A small self-supervised image encoder, trained from scratch.
Model: 2.74M parameters, 32-pixel images, norm batchnorm, activation celu, depths [3, 6, 3], widths [96, 192, 384].
Training: muon at rate 0.0053, batches of 128.
Rows from block 8 of a small self-supervised image encoder, named by matrix and row number. Rows with one number belong to one channel. Each number is 200 + 30 x the weight over its row's rms, rounded and kept within 0 to 999. All counts start at 0.
After each channel's rows are labels from the 100 images, of 14976, where the channel reaches its highest value: "responds to" is what is common among them. Only what is clearly more common there than usual is listed. The data: small renderings of single solids in any pose. In brackets: how many of the 100.
# convs1: grouped (12 groups) 3x3 conv (model.blocks.8.convs.1.weight, 192x16x3x3), inputs within the group 0-15, a 3x3 kernel for each
# convs2: expand pointwise conv (model.blocks.8.convs.2.weight, 192x192x1x1, transposed), outputs 0-191

convs1.116,195,198,248,210,161,234,202,167,206,203,177,194,183,158,208,168,204,253,169,201,251,176,208,197,204,214,256,191,219,213,244,199,153,201,199,187,202,243,161,214,256,152,220,178,134,201,194,206,228,176,148,199,167,193,182,212,153,255,225,172,168,180,214,190,247,199,237,264,131,206,185,183,178,227,219,226,193,200,214,164,234,230,244,159,209,183,176,251,157,176,224,202,208,176,178,219,181,241,189,217,192,171,256,257,122,196,176,148,192,174,204,179,176,210,229,213,186,210,223,173,241,209,211,212,184,218,168,202,227,218,201,206,197,170,225,182,174,224,140,188,261,208,174,277
convs2.116,222,180,214,177,189,171,223,209,175,201,182,189,211,194,158,232,201,191,239,186,175,178,221,287,209,174,169,188,176,205,245,187,224,243,178,207,198,175,284,184,195,161,203,208,140,187,198,167,211,166,193,201,198,179,240,145,169,232,180,193,153,217,189,176,215,242,210,200,195,193,268,167,174,167,253,173,182,198,172,160,179,216,180,222,163,224,182,162,183,166,184,183,195,139,168,191,212,191,195,188,217,195,160,161,214,205,216,198,192,234,195,200,190,199,223,218,171,197,225,254,148,191,152,223,184,192,193,199,190,174,213,197,196,180,197,195,207,197,204,186,232,207,221,172,192,181,175,149,195,201,199,205,239,243,161,247,209,239,156,150,178,223,113,199,183,205,220,191,195,224,242,224,141,197,168,209,217,155,367,195,149,195,173,238,213,189,196,233,206,181,209,229
responds to: blue (34); purple (31)

convs1.86,228,155,245,161,117,175,234,206,203,181,149,201,187,175,201,183,195,182,233,252,229,207,253,225,179,227,158,194,240,203,197,273,202,190,165,203,197,184,236,192,144,195,252,203,222,239,237,206,242,284,224,178,250,179,214,198,225,251,266,206,208,273,223,123,166,174,187,185,194,175,254,183,192,207,169,235,223,204,172,183,182,203,190,175,191,279,194,204,176,193,209,223,187,201,244,179,193,208,196,167,194,213,208,182,195,198,178,199,188,213,200,205,192,195,208,200,196,163,202,179,174,178,152,189,184,203,162,195,159,196,277,188,130,175,175,196,213,180,204,171,204,213,178,203
convs2.86,185,194,226,160,202,193,196,186,195,219,158,214,205,212,206,178,224,181,217,142,202,231,162,147,201,217,206,218,192,202,132,186,219,192,191,175,175,196,210,172,221,188,194,157,196,177,221,176,192,175,216,129,128,197,123,229,262,202,190,182,196,195,166,162,202,240,199,199,163,202,180,189,205,190,234,198,185,242,173,198,170,183,211,203,167,198,221,237,223,193,235,209,177,213,198,221,185,210,265,67,177,228,152,209,169,197,218,215,199,249,233,172,112,198,165,222,194,213,202,173,215,189,198,186,209,206,161,138,211,161,209,242,230,164,195,177,231,175,166,190,136,196,219,189,227,175,201,230,174,210,242,212,162,197,181,232,170,174,154,215,214,206,172,176,236,167,259,226,143,163,169,166,198,214,290,226,211,206,198,211,227,146,176,227,214,191,217,185,216,212,191,240
responds to: metallic (64)

convs1.149,235,214,231,215,189,174,235,192,218,160,179,189,184,192,164,205,188,222,186,193,209,173,198,204,216,192,189,211,207,167,178,192,229,215,223,223,192,254,179,226,229,220,205,210,215,216,199,185,198,190,198,185,215,218,196,183,200,247,203,220,224,216,215,197,193,213,195,202,194,198,231,222,219,181,236,170,193,198,208,182,217,231,254,264,215,184,281,213,259,223,134,189,191,129,155,183,205,155,195,206,228,206,215,225,159,176,177,230,195,177,213,242,223,206,225,171,202,204,216,197,217,184,222,220,193,171,196,118,147,106,191,128,188,67,152,205,201,177,236,153,215,216,262,218
convs2.149,202,214,223,225,221,200,260,148,235,198,194,218,187,230,189,218,192,163,175,199,232,219,289,182,184,217,170,225,224,172,211,204,198,221,238,217,201,173,247,213,206,224,201,184,214,261,210,213,208,227,214,186,230,196,205,232,157,207,194,191,153,209,252,208,218,155,242,234,204,221,184,208,247,209,226,207,219,271,240,247,186,151,183,183,217,205,197,185,200,222,218,223,248,224,219,175,212,120,185,192,224,193,195,258,115,170,185,212,233,174,258,230,242,184,220,222,212,190,155,218,224,222,247,217,210,199,201,167,168,193,193,222,186,174,259,207,194,227,204,217,203,197,182,157,223,242,259,244,153,206,154,154,168,244,237,185,194,197,220,174,250,187,242,214,206,167,260,205,231,223,168,244,223,263,211,168,209,249,170,178,200,188,260,212,218,207,214,193,252,205,181,147
responds to: orange (55); yellow (31)

convs1.4,222,237,182,203,118,234,181,287,200,217,151,206,177,147,198,175,279,187,233,175,214,187,191,240,200,272,207,249,136,236,163,191,215,200,279,197,198,242,191,201,251,200,231,90,197,196,208,201,199,183,211,213,229,219,173,177,175,211,255,182,190,153,211,172,190,176,191,226,196,202,209,192,195,176,184,178,167,200,193,233,176,219,201,182,192,195,217,170,235,189,178,251,197,224,176,217,207,158,199,215,131,201,202,194,206,181,259,238,197,244,186,215,141,198,221,170,198,191,236,196,188,200,197,201,170,217,175,187,205,219,244,190,216,182,204,172,213,155,185,196,239,231,175,180
convs2.4,174,192,191,213,207,169,181,155,190,187,231,208,170,235,212,228,216,226,212,254,181,172,229,181,206,203,183,208,222,178,272,183,228,243,220,203,217,196,189,191,175,205,174,151,286,153,198,211,229,192,218,148,235,223,220,215,215,200,185,180,198,182,164,236,237,188,167,220,294,201,187,194,240,200,191,217,218,186,169,133,187,143,249,169,209,206,212,194,204,199,202,157,201,218,221,161,235,224,167,246,280,198,253,179,157,176,142,249,181,161,204,202,213,184,167,141,199,209,203,197,190,194,245,259,204,183,222,188,217,169,188,199,203,162,198,201,159,203,252,232,194,249,180,211,168,182,144,215,213,209,213,195,224,198,250,172,200,239,213,186,180,234,230,184,248,164,184,240,190,240,204,170,225,245,177,219,228,237,257,211,178,178,171,147,191,174,112,190,198,185,188,176
responds to: metallic (62)

convs1.128,238,256,189,235,256,228,204,262,184,182,206,233,144,223,197,163,187,167,171,164,207,146,174,189,182,165,209,177,179,196,201,218,207,229,269,182,212,225,182,199,200,165,264,215,209,195,209,219,224,134,219,235,144,199,193,175,173,228,167,167,223,140,190,172,171,163,191,223,202,195,202,165,210,195,186,244,238,203,204,223,222,189,198,222,149,163,179,213,214,186,231,182,179,180,180,155,168,181,188,233,195,166,257,252,181,218,231,177,201,190,235,255,233,225,179,177,209,185,216,208,217,277,205,167,176,215,203,206,204,226,210,175,174,179,179,216,219,232,122,145,248,255,201,230
convs2.128,230,253,204,216,200,167,206,204,162,231,225,267,172,164,187,190,162,167,220,184,181,154,225,175,216,195,225,157,143,246,192,200,185,210,176,203,205,218,198,199,187,203,207,131,206,255,206,218,178,196,143,235,190,229,171,186,216,192,208,236,148,175,220,233,171,224,151,170,210,258,196,162,169,197,175,194,181,240,209,181,188,242,229,188,200,246,169,172,219,179,182,231,171,194,221,181,180,213,178,177,217,214,225,219,251,176,190,204,204,162,136,191,209,216,204,206,217,235,196,213,185,167,169,182,272,145,158,212,207,189,151,117,192,254,195,252,189,234,242,187,207,190,169,199,198,164,159,159,154,209,208,174,221,195,224,198,211,181,183,188,222,149,170,184,172,188,167,177,237,217,178,195,230,206,146,193,195,150,197,145,186,281,207,281,189,219,204,154,201,201,204,271
responds to: checkered (26)

convs1.142,172,154,168,120,187,214,181,171,163,214,197,204,214,264,220,206,216,214,234,211,189,224,232,249,218,202,210,213,184,188,206,184,191,173,202,230,205,173,201,178,240,231,138,193,143,201,198,163,182,190,234,165,201,199,221,155,196,176,200,175,152,216,181,212,202,215,192,187,195,219,195,241,252,155,184,135,178,156,144,222,168,233,272,252,232,149,225,246,192,240,212,235,229,199,258,225,205,214,223,200,197,217,160,190,153,180,185,196,185,251,232,188,192,124,190,220,219,180,169,173,172,215,138,242,187,194,222,173,222,210,204,213,160,203,237,210,191,195,228,249,253,212,214,244
convs2.142,173,196,173,194,204,221,171,166,180,205,228,243,176,202,233,205,242,223,184,234,220,208,188,187,150,171,186,204,205,219,167,185,202,215,216,234,219,175,214,240,191,276,239,258,222,205,203,216,158,187,226,150,170,243,236,189,242,249,143,218,228,253,241,185,239,189,235,150,249,151,241,184,174,168,212,214,224,220,208,236,234,242,191,230,184,226,134,200,201,226,217,285,250,193,202,205,234,197,199,193,223,205,217,192,232,264,184,196,222,171,212,213,234,210,188,178,182,165,196,212,219,160,229,225,240,267,243,218,245,179,185,168,189,198,213,183,231,160,232,171,228,198,214,206,216,220,190,209,178,183,154,223,214,190,272,230,212,222,258,201,144,196,218,205,197,260,249,224,154,213,201,249,201,183,176,163,171,229,225,160,186,217,197,246,225,207,198,220,195,260,222,158
responds to: metallic (61)

convs1.151,207,217,225,197,252,211,169,168,213,222,227,229,221,183,239,164,221,226,193,234,198,214,200,194,241,233,216,203,225,218,218,259,227,192,229,239,196,171,235,221,232,188,194,235,194,188,214,135,144,116,172,172,141,157,181,192,208,227,226,237,208,262,197,217,204,202,217,225,207,200,250,237,187,190,216,200,195,184,187,180,180,204,183,179,191,219,210,203,207,225,202,225,202,234,232,199,220,192,199,174,195,194,174,158,186,228,161,167,201,171,186,198,158,185,189,178,207,190,203,229,200,193,206,237,204,226,270,169,196,209,105,300,205,182,180,182,137,163,186,139,174,123,159,161
convs2.151,177,169,206,243,224,164,232,204,202,196,232,167,159,207,187,156,193,216,206,201,175,239,179,258,238,200,238,228,231,185,161,191,168,201,187,234,277,195,151,214,173,233,202,217,219,213,194,154,222,209,204,253,180,241,147,194,192,193,205,203,193,214,206,261,237,198,211,198,181,229,180,191,182,208,199,200,229,248,169,268,185,220,173,202,170,231,182,193,224,193,261,201,240,206,250,229,190,179,207,203,205,166,204,229,267,226,206,194,202,203,215,198,220,126,198,202,198,209,360,171,250,200,242,214,159,233,241,161,229,199,231,233,174,235,209,201,237,219,206,225,216,232,190,174,179,205,190,231,197,186,153,186,232,171,236,220,210,228,205,170,176,200,219,228,178,245,186,150,193,171,245,218,174,220,200,183,179,241,174,241,198,230,233,217,194,245,170,202,164,156,206,198
responds to: blue (43)

convs1.155,275,129,189,206,178,218,179,317,195,202,170,240,184,216,203,230,172,187,236,153,195,133,221,194,195,231,197,195,186,199,195,200,193,163,239,209,171,189,201,243,187,208,232,224,220,194,149,196,166,186,189,172,197,195,233,115,224,165,208,226,200,292,229,202,236,147,198,186,238,197,237,256,190,212,204,183,179,208,168,198,204,192,185,204,198,193,209,213,230,191,177,163,216,191,233,173,176,211,164,178,160,195,213,181,183,254,190,210,192,188,172,164,197,217,198,207,263,234,150,238,160,213,177,221,217,190,210,159,233,254,165,234,183,200,227,256,192,200,209,185,209,187,174,166
convs2.155,151,212,148,203,211,145,185,208,196,200,204,167,180,177,195,203,240,202,185,214,175,185,166,229,201,276,242,210,236,194,108,164,250,237,186,221,243,223,214,182,224,258,177,155,235,205,164,190,159,211,205,220,216,220,223,245,194,176,189,211,195,232,197,148,213,184,215,160,193,163,187,216,243,189,224,178,224,193,209,247,236,223,196,218,179,248,228,196,198,215,223,210,285,169,179,202,185,176,228,183,198,200,191,203,213,246,177,212,180,168,175,193,249,175,222,218,250,224,195,201,176,188,191,202,216,195,199,202,258,224,191,196,214,138,232,168,163,189,244,191,201,206,175,126,155,200,182,205,196,243,197,225,155,165,248,191,235,229,102,186,178,215,157,159,187,264,176,189,184,177,225,195,177,220,159,189,197,237,214,232,257,218,241,230,202,190,133,214,201,160,210,170
responds to: blue (39); chain link (26)

convs1.80,187,181,205,199,219,197,220,201,253,198,155,187,181,191,196,186,208,195,208,232,207,201,232,218,209,225,175,205,189,205,189,213,223,195,191,173,252,195,263,229,239,185,200,203,235,193,282,184,246,296,238,188,211,209,233,270,237,253,172,261,220,204,215,192,169,134,178,234,170,172,177,137,181,256,190,208,238,249,140,189,160,174,132,196,181,166,219,260,235,209,166,184,215,192,189,178,189,186,182,216,197,190,221,213,190,202,177,180,230,178,224,219,174,201,193,194,164,209,190,159,171,109,175,181,143,183,193,210,231,172,213,142,209,197,185,188,217,207,219,216,178,194,181,190
convs2.80,213,187,257,261,261,140,198,227,235,174,230,203,232,164,178,243,214,220,251,188,212,213,181,173,167,156,190,209,169,184,135,285,212,203,190,200,149,223,167,173,209,187,190,176,211,194,225,188,217,251,212,153,169,174,137,184,200,232,199,230,198,197,195,263,221,178,180,172,192,175,204,181,206,205,189,210,159,193,187,174,218,170,178,200,194,236,248,239,163,195,195,225,205,199,202,221,235,168,182,128,162,159,244,233,193,163,159,202,139,161,215,225,130,131,207,233,213,193,194,154,176,200,172,189,203,184,229,121,160,172,221,202,187,187,220,201,214,189,180,205,183,153,273,230,187,161,214,209,221,219,222,191,235,189,197,154,180,189,225,214,238,170,152,176,234,213,190,168,173,252,171,203,159,171,222,187,213,202,194,161,170,144,187,201,195,178,197,244,191,198,204,212
responds to: metallic (64)

convs1.73,208,161,211,203,202,175,205,247,195,242,253,205,247,262,267,237,251,215,252,244,239,237,155,219,201,179,208,183,213,169,197,176,204,227,207,190,195,217,212,204,190,178,219,195,198,236,187,224,179,242,200,182,243,225,236,201,189,205,199,178,205,150,195,171,136,169,152,139,178,182,185,173,192,183,202,203,215,199,141,209,205,204,243,242,204,155,184,195,172,173,154,195,161,154,210,184,168,196,170,221,254,213,182,129,203,190,109,176,208,140,186,132,198,144,217,179,192,198,195,207,239,258,236,213,203,203,230,235,229,232,195,242,219,211,209,164,197,206,214,205,228,174,204,204
convs2.73,111,215,193,215,147,144,203,191,216,212,169,164,204,198,175,181,156,200,156,178,208,173,220,202,215,232,180,197,179,193,155,207,226,200,168,169,178,181,152,207,249,141,218,157,191,169,223,197,181,209,213,256,200,145,251,200,219,184,229,181,184,191,207,222,160,221,155,228,176,209,192,178,191,243,183,189,181,205,177,205,188,243,223,141,238,191,211,205,189,196,216,199,184,163,186,209,99,195,223,136,173,182,158,172,200,235,171,175,200,245,197,200,189,212,185,195,201,223,212,212,218,268,197,216,170,203,196,164,237,197,209,152,171,265,175,262,237,146,220,200,261,199,198,188,224,211,200,213,162,226,180,216,98,206,218,188,231,222,146,240,199,129,209,160,173,216,202,216,232,217,191,252,199,229,207,190,175,190,173,213,154,177,201,196,169,184,148,182,205,239,187,191
responds to: glossy (78)

convs1.16,237,165,183,183,208,178,212,185,187,192,195,213,199,157,174,176,162,181,210,201,179,176,181,154,190,199,211,225,180,199,210,218,188,195,209,202,158,264,210,219,231,194,202,92,190,238,245,192,209,311,160,213,166,166,170,192,213,203,168,218,179,154,220,170,249,186,209,185,205,193,190,192,221,214,198,167,195,200,206,179,186,195,229,209,144,258,220,176,176,217,216,196,215,202,169,202,206,178,195,202,134,201,169,183,203,243,292,232,219,212,194,214,232,227,208,217,218,192,166,209,200,303,216,211,195,209,193,179,233,227,149,236,156,278,196,236,196,247,209,176,191,174,203,175
convs2.16,216,190,187,216,210,193,206,187,203,192,180,200,181,196,181,229,204,203,196,170,136,273,215,225,200,194,198,179,238,156,187,183,231,163,236,226,170,220,244,172,186,222,210,228,198,207,240,222,200,195,181,189,205,204,161,187,181,150,301,241,172,212,182,184,212,150,120,212,168,152,240,196,212,188,206,198,187,153,173,207,192,199,180,218,212,204,154,235,171,209,189,165,213,122,206,179,171,219,182,161,165,209,213,202,233,207,115,186,203,196,211,213,186,203,225,206,216,179,171,191,205,170,196,185,221,201,190,188,244,160,201,145,163,203,147,198,230,179,253,264,199,181,156,197,167,235,234,246,176,148,185,151,198,209,202,203,188,198,228,182,147,160,230,227,218,143,142,235,194,154,187,233,235,270,234,171,158,162,189,187,218,193,189,204,209,194,141,178,146,203,198,139
responds to: orange (27); yellow (25)

convs1.122,208,192,178,223,202,236,213,244,242,209,203,220,247,189,209,153,179,208,193,151,183,170,200,157,187,158,175,206,159,227,222,177,176,169,254,163,223,170,241,230,208,217,164,204,177,188,219,166,196,264,234,171,261,226,199,207,188,185,225,186,223,174,190,217,150,243,183,161,227,217,196,207,252,191,270,235,118,224,236,160,244,162,236,176,211,248,176,175,159,158,179,203,174,194,235,174,178,220,173,216,163,210,214,215,188,185,230,216,198,224,205,237,195,232,184,137,166,215,186,256,248,115,238,230,179,242,195,194,187,171,172,205,204,186,213,221,204,184,198,205,184,198,149,213
convs2.122,202,265,214,227,201,133,226,217,192,212,169,172,228,259,214,209,206,200,179,226,150,189,208,224,188,177,187,217,164,214,152,193,185,233,190,183,176,222,160,177,186,193,218,194,156,167,175,208,191,185,218,178,170,227,227,274,182,200,192,244,170,246,180,214,158,159,148,165,192,160,250,175,165,218,154,177,205,235,226,151,219,164,191,234,172,240,206,160,233,211,244,266,191,245,193,251,265,195,190,204,148,204,211,176,262,210,220,258,194,213,184,215,248,223,195,199,150,269,192,265,208,176,210,192,237,217,192,232,228,180,207,206,176,188,194,158,206,223,187,189,270,234,217,207,188,172,217,183,216,219,182,191,240,234,209,165,225,205,215,201,197,176,172,182,181,235,187,160,199,194,235,209,231,190,181,188,159,247,165,237,188,230,207,211,243,102,179,199,232,233,196,217
responds to: blue (29)

convs1.147,198,245,183,174,180,120,172,112,193,149,226,196,198,185,231,208,212,255,157,205,154,210,133,212,180,174,222,207,231,224,206,193,202,194,175,231,195,194,218,190,225,222,176,197,184,232,212,215,185,231,243,233,206,142,172,202,197,221,176,198,179,181,234,176,186,179,247,227,219,182,187,224,218,187,207,210,203,157,237,202,200,193,208,220,220,226,204,206,218,179,176,230,215,223,142,257,227,190,191,221,198,226,153,227,214,194,212,172,214,253,177,239,233,169,191,176,181,189,172,162,198,154,193,178,171,188,177,189,223,265,183,216,204,182,205,239,171,200,166,169,242,240,338,175
convs2.147,209,227,243,214,177,185,216,198,188,180,186,199,195,218,218,182,184,217,253,189,204,315,152,152,201,241,196,208,231,162,211,183,165,233,193,191,151,242,237,206,172,204,193,222,178,204,218,293,161,190,222,176,214,224,196,283,210,215,195,174,221,182,208,220,197,195,220,138,171,187,235,210,227,203,160,201,192,218,156,235,164,209,193,215,201,154,198,200,249,209,186,185,188,194,157,198,190,219,187,206,174,243,200,233,252,216,180,255,212,193,206,198,195,222,169,205,234,229,229,111,193,245,159,178,211,211,200,204,216,168,208,172,240,249,220,174,219,189,168,185,235,122,167,226,161,178,213,179,187,239,189,263,223,201,220,180,158,164,263,161,173,207,185,177,203,186,190,192,187,161,81,192,225,192,179,233,210,196,218,199,215,209,230,193,195,206,156,211,217,221,186,206
responds to: orange (52); yellow (36)

convs1.51,198,190,223,192,171,214,210,217,176,175,198,184,239,188,202,165,186,186,174,197,213,176,202,169,181,198,173,177,202,230,196,226,242,233,205,189,222,217,202,209,194,233,185,223,213,168,206,171,201,173,250,234,216,197,207,168,219,204,251,215,182,190,214,318,254,138,225,183,199,123,160,236,148,191,210,191,193,173,193,238,148,261,268,188,229,200,153,202,161,188,198,186,206,131,211,223,224,192,217,225,221,197,164,164,180,186,213,218,208,203,166,186,199,202,203,191,230,197,215,226,164,197,201,224,209,213,174,185,196,187,309,172,193,138,200,256,222,174,264,222,135,180,196,180
convs2.51,234,161,251,205,203,217,199,214,233,166,233,181,143,239,173,253,221,219,226,192,175,225,237,230,207,173,193,222,183,173,181,199,231,218,165,221,167,181,180,180,184,232,212,171,222,206,248,142,217,185,296,194,156,174,177,221,206,247,216,141,182,213,183,157,163,173,182,202,222,160,183,162,188,192,198,191,171,171,165,190,184,134,143,217,243,239,162,212,183,192,171,136,238,189,189,217,175,201,168,232,201,158,215,206,210,201,181,162,152,212,249,202,194,170,236,240,192,212,238,168,224,191,160,183,158,190,234,227,184,216,245,185,193,203,216,139,195,191,193,212,212,194,207,151,198,241,149,258,168,219,140,182,264,200,190,204,188,180,225,184,189,163,189,177,199,156,128,189,190,147,201,204,208,145,192,195,216,251,229,153,191,228,253,177,206,169,184,202,217,155,205,193
responds to: checkered (29)

convs1.152,191,217,208,205,227,185,199,167,177,189,176,223,195,209,200,161,199,210,219,218,221,180,225,197,199,177,175,204,224,221,217,194,200,205,178,193,213,168,196,190,231,228,206,198,202,205,146,182,246,88,230,204,287,262,179,212,193,193,214,209,190,178,198,203,220,201,227,177,211,201,202,188,210,175,181,206,200,198,234,199,212,218,174,194,222,195,213,187,230,212,218,208,206,190,213,193,176,211,199,200,153,152,210,152,205,175,237,254,206,159,179,200,193,228,227,214,176,187,204,185,205,224,189,201,156,186,184,241,182,196,206,199,206,170,204,145,161,129,292,114,156,215,288,329
convs2.152,204,177,183,216,203,194,206,181,182,224,179,220,157,173,232,214,164,203,208,185,207,282,196,200,188,171,228,204,217,186,313,163,195,169,229,192,239,241,224,188,197,214,208,179,171,153,184,312,199,210,202,206,208,258,223,213,186,105,209,253,199,211,212,184,256,185,188,199,209,200,230,230,252,176,193,243,203,152,224,230,166,187,212,216,201,195,186,215,236,212,175,172,220,226,166,195,217,196,190,221,192,181,212,150,152,187,201,213,222,208,177,187,198,219,230,195,198,210,199,238,194,205,192,159,255,233,249,238,227,171,216,172,218,200,189,195,154,177,236,170,205,140,204,200,178,188,178,178,167,210,189,275,196,213,239,168,166,204,219,290,253,210,190,208,205,169,229,201,210,218,152,162,123,235,181,156,175,189,195,146,229,216,209,193,212,201,222,223,197,194,246,205
responds to: orange (48); yellow (38)

convs1.34,194,200,234,203,185,198,186,208,178,215,166,179,221,177,222,219,195,199,192,234,150,248,254,117,173,226,248,149,197,318,170,144,276,222,191,206,212,188,155,187,188,182,203,247,186,211,213,130,284,237,143,222,188,268,203,196,203,216,198,169,188,189,235,188,180,193,209,184,188,213,225,217,203,190,209,177,249,184,177,203,173,167,241,145,252,230,129,202,207,257,221,208,181,183,208,226,142,151,236,184,165,206,188,191,190,211,180,198,208,194,208,212,177,185,181,222,210,209,211,187,174,189,201,231,205,193,190,209,216,167,179,244,219,197,180,194,211,216,164,206,217,213,198,194
convs2.34,166,171,176,175,179,233,186,195,209,239,201,210,181,243,223,196,195,210,226,189,233,155,190,220,195,226,258,244,221,186,196,203,187,125,218,156,139,205,154,227,208,209,195,160,171,163,214,178,155,154,163,189,172,206,216,178,242,198,225,190,207,169,191,178,215,216,195,186,266,206,216,212,195,249,175,188,181,188,165,181,203,275,219,179,170,188,173,211,259,145,194,179,236,193,168,214,202,170,191,152,208,198,169,240,221,223,182,186,187,167,193,235,175,258,256,167,201,198,176,232,169,213,219,193,198,179,159,217,230,178,211,182,194,253,228,239,254,147,199,214,162,244,247,226,173,191,217,178,280,209,216,210,194,220,214,210,275,288,194,246,262,233,209,224,231,186,224,194,201,220,204,242,168,218,152,194,207,141,127,185,188,199,191,159,185,190,214,210,188,218,186,209
responds to: glossy (60)

convs1.189,206,185,186,204,237,171,184,212,173,218,143,241,168,113,258,191,178,230,200,196,220,175,202,214,187,217,227,204,159,219,167,150,242,171,165,253,173,197,202,212,195,220,212,206,211,209,165,231,181,144,245,207,141,270,207,196,216,212,236,156,209,201,183,187,201,204,194,167,223,190,230,202,201,200,175,237,226,139,192,205,174,213,180,188,199,147,160,187,173,220,232,227,196,231,240,157,216,229,160,213,232,127,214,288,114,215,250,146,189,201,211,219,185,235,190,210,205,193,179,227,204,148,262,196,178,215,190,196,201,185,205,259,196,191,221,214,207,219,215,228,217,191,227,197
convs2.189,224,168,229,202,212,206,191,173,219,211,198,239,183,159,206,195,183,240,179,181,190,206,216,185,247,192,191,176,217,210,189,194,177,181,224,259,168,198,224,220,213,223,201,162,180,247,209,149,246,180,156,235,147,223,212,253,171,197,214,210,195,196,375,179,194,214,201,170,155,152,171,200,195,183,177,176,112,210,174,195,196,199,177,191,207,206,264,175,185,253,199,182,216,165,224,183,167,199,203,219,185,169,202,168,170,233,215,179,173,216,175,185,217,231,167,184,211,261,247,178,175,185,208,234,212,183,246,229,195,168,157,202,197,226,184,197,149,228,203,176,183,195,186,176,162,149,195,182,134,136,222,200,186,242,197,205,181,167,190,236,206,179,264,165,171,203,176,186,279,178,184,172,173,191,186,213,203,212,183,194,177,230,189,222,189,226,165,198,185,187,163,183
responds to: metallic (66)

convs1.158,236,196,208,149,231,243,162,211,198,219,215,198,177,172,218,159,225,227,224,136,177,160,179,149,199,196,217,210,181,179,233,181,184,179,211,206,203,192,255,188,185,185,192,190,210,224,234,208,182,250,227,232,215,205,194,208,173,230,182,183,172,179,185,225,186,204,235,231,198,199,212,174,240,212,197,211,223,212,206,188,172,209,200,192,190,209,206,211,185,178,195,216,173,178,215,187,193,173,176,166,253,223,179,224,295,181,172,221,235,238,192,284,192,168,184,170,180,187,164,202,182,186,154,184,170,204,252,218,221,201,202,172,107,191,178,193,168,159,213,149,270,201,325,257
convs2.158,177,216,171,227,211,189,190,221,217,243,259,192,243,177,198,213,213,218,206,207,236,210,222,199,192,160,223,199,204,188,260,178,234,227,187,204,90,212,222,209,144,268,192,174,213,212,141,302,188,164,248,227,223,211,241,184,212,226,178,188,213,176,184,226,190,171,209,185,204,264,229,202,162,215,218,200,207,205,254,203,202,181,204,187,171,201,175,206,151,199,238,238,207,197,244,169,174,167,188,180,196,215,163,228,186,217,134,137,182,199,177,203,224,224,206,175,179,213,220,239,188,223,215,194,190,207,173,178,202,221,196,209,192,230,216,151,177,213,207,148,184,166,221,196,209,205,193,226,257,212,135,187,209,214,207,202,160,234,243,235,194,177,223,208,191,243,259,170,161,155,82,220,244,203,221,253,213,209,186,191,175,196,195,204,164,192,165,149,180,186,208,209
responds to: orange (47); yellow (39)

convs1.11,208,246,227,171,168,204,230,227,203,246,276,254,179,139,196,186,142,168,209,205,204,186,164,199,203,210,213,216,302,256,194,106,177,183,168,174,182,133,181,193,209,183,213,225,237,197,167,174,210,207,225,204,213,211,217,242,245,205,205,169,186,167,208,201,189,162,192,220,196,176,192,153,237,296,249,161,168,180,207,166,195,218,294,206,201,199,203,198,205,183,190,169,194,174,182,190,205,202,216,212,198,209,181,141,177,224,260,234,207,201,204,183,198,169,224,218,228,173,182,167,200,232,207,218,204,237,199,214,229,199,235,206,175,196,189,181,211,174,166,171,170,194,202,192
convs2.11,218,207,208,236,216,179,184,205,200,195,199,262,210,179,213,216,209,247,162,174,164,162,207,214,162,186,170,188,195,206,209,218,164,205,248,227,205,174,205,206,136,204,226,150,202,209,224,174,212,201,218,215,172,217,246,207,238,214,205,307,173,172,188,202,192,214,203,164,202,219,196,220,230,206,188,157,184,203,197,204,215,213,213,226,182,178,173,177,226,212,208,137,225,194,187,248,249,198,222,227,283,164,194,208,199,176,199,192,211,189,166,186,205,220,215,263,241,217,203,225,198,262,197,235,207,311,215,214,221,201,232,217,182,197,168,188,213,191,197,238,203,180,251,181,202,163,214,187,175,230,211,215,220,194,198,214,177,92,235,171,219,247,205,201,180,159,207,209,158,246,209,192,223,200,189,229,163,192,203,178,224,183,223,163,176,165,207,81,197,279,166,229
responds to: metallic (62)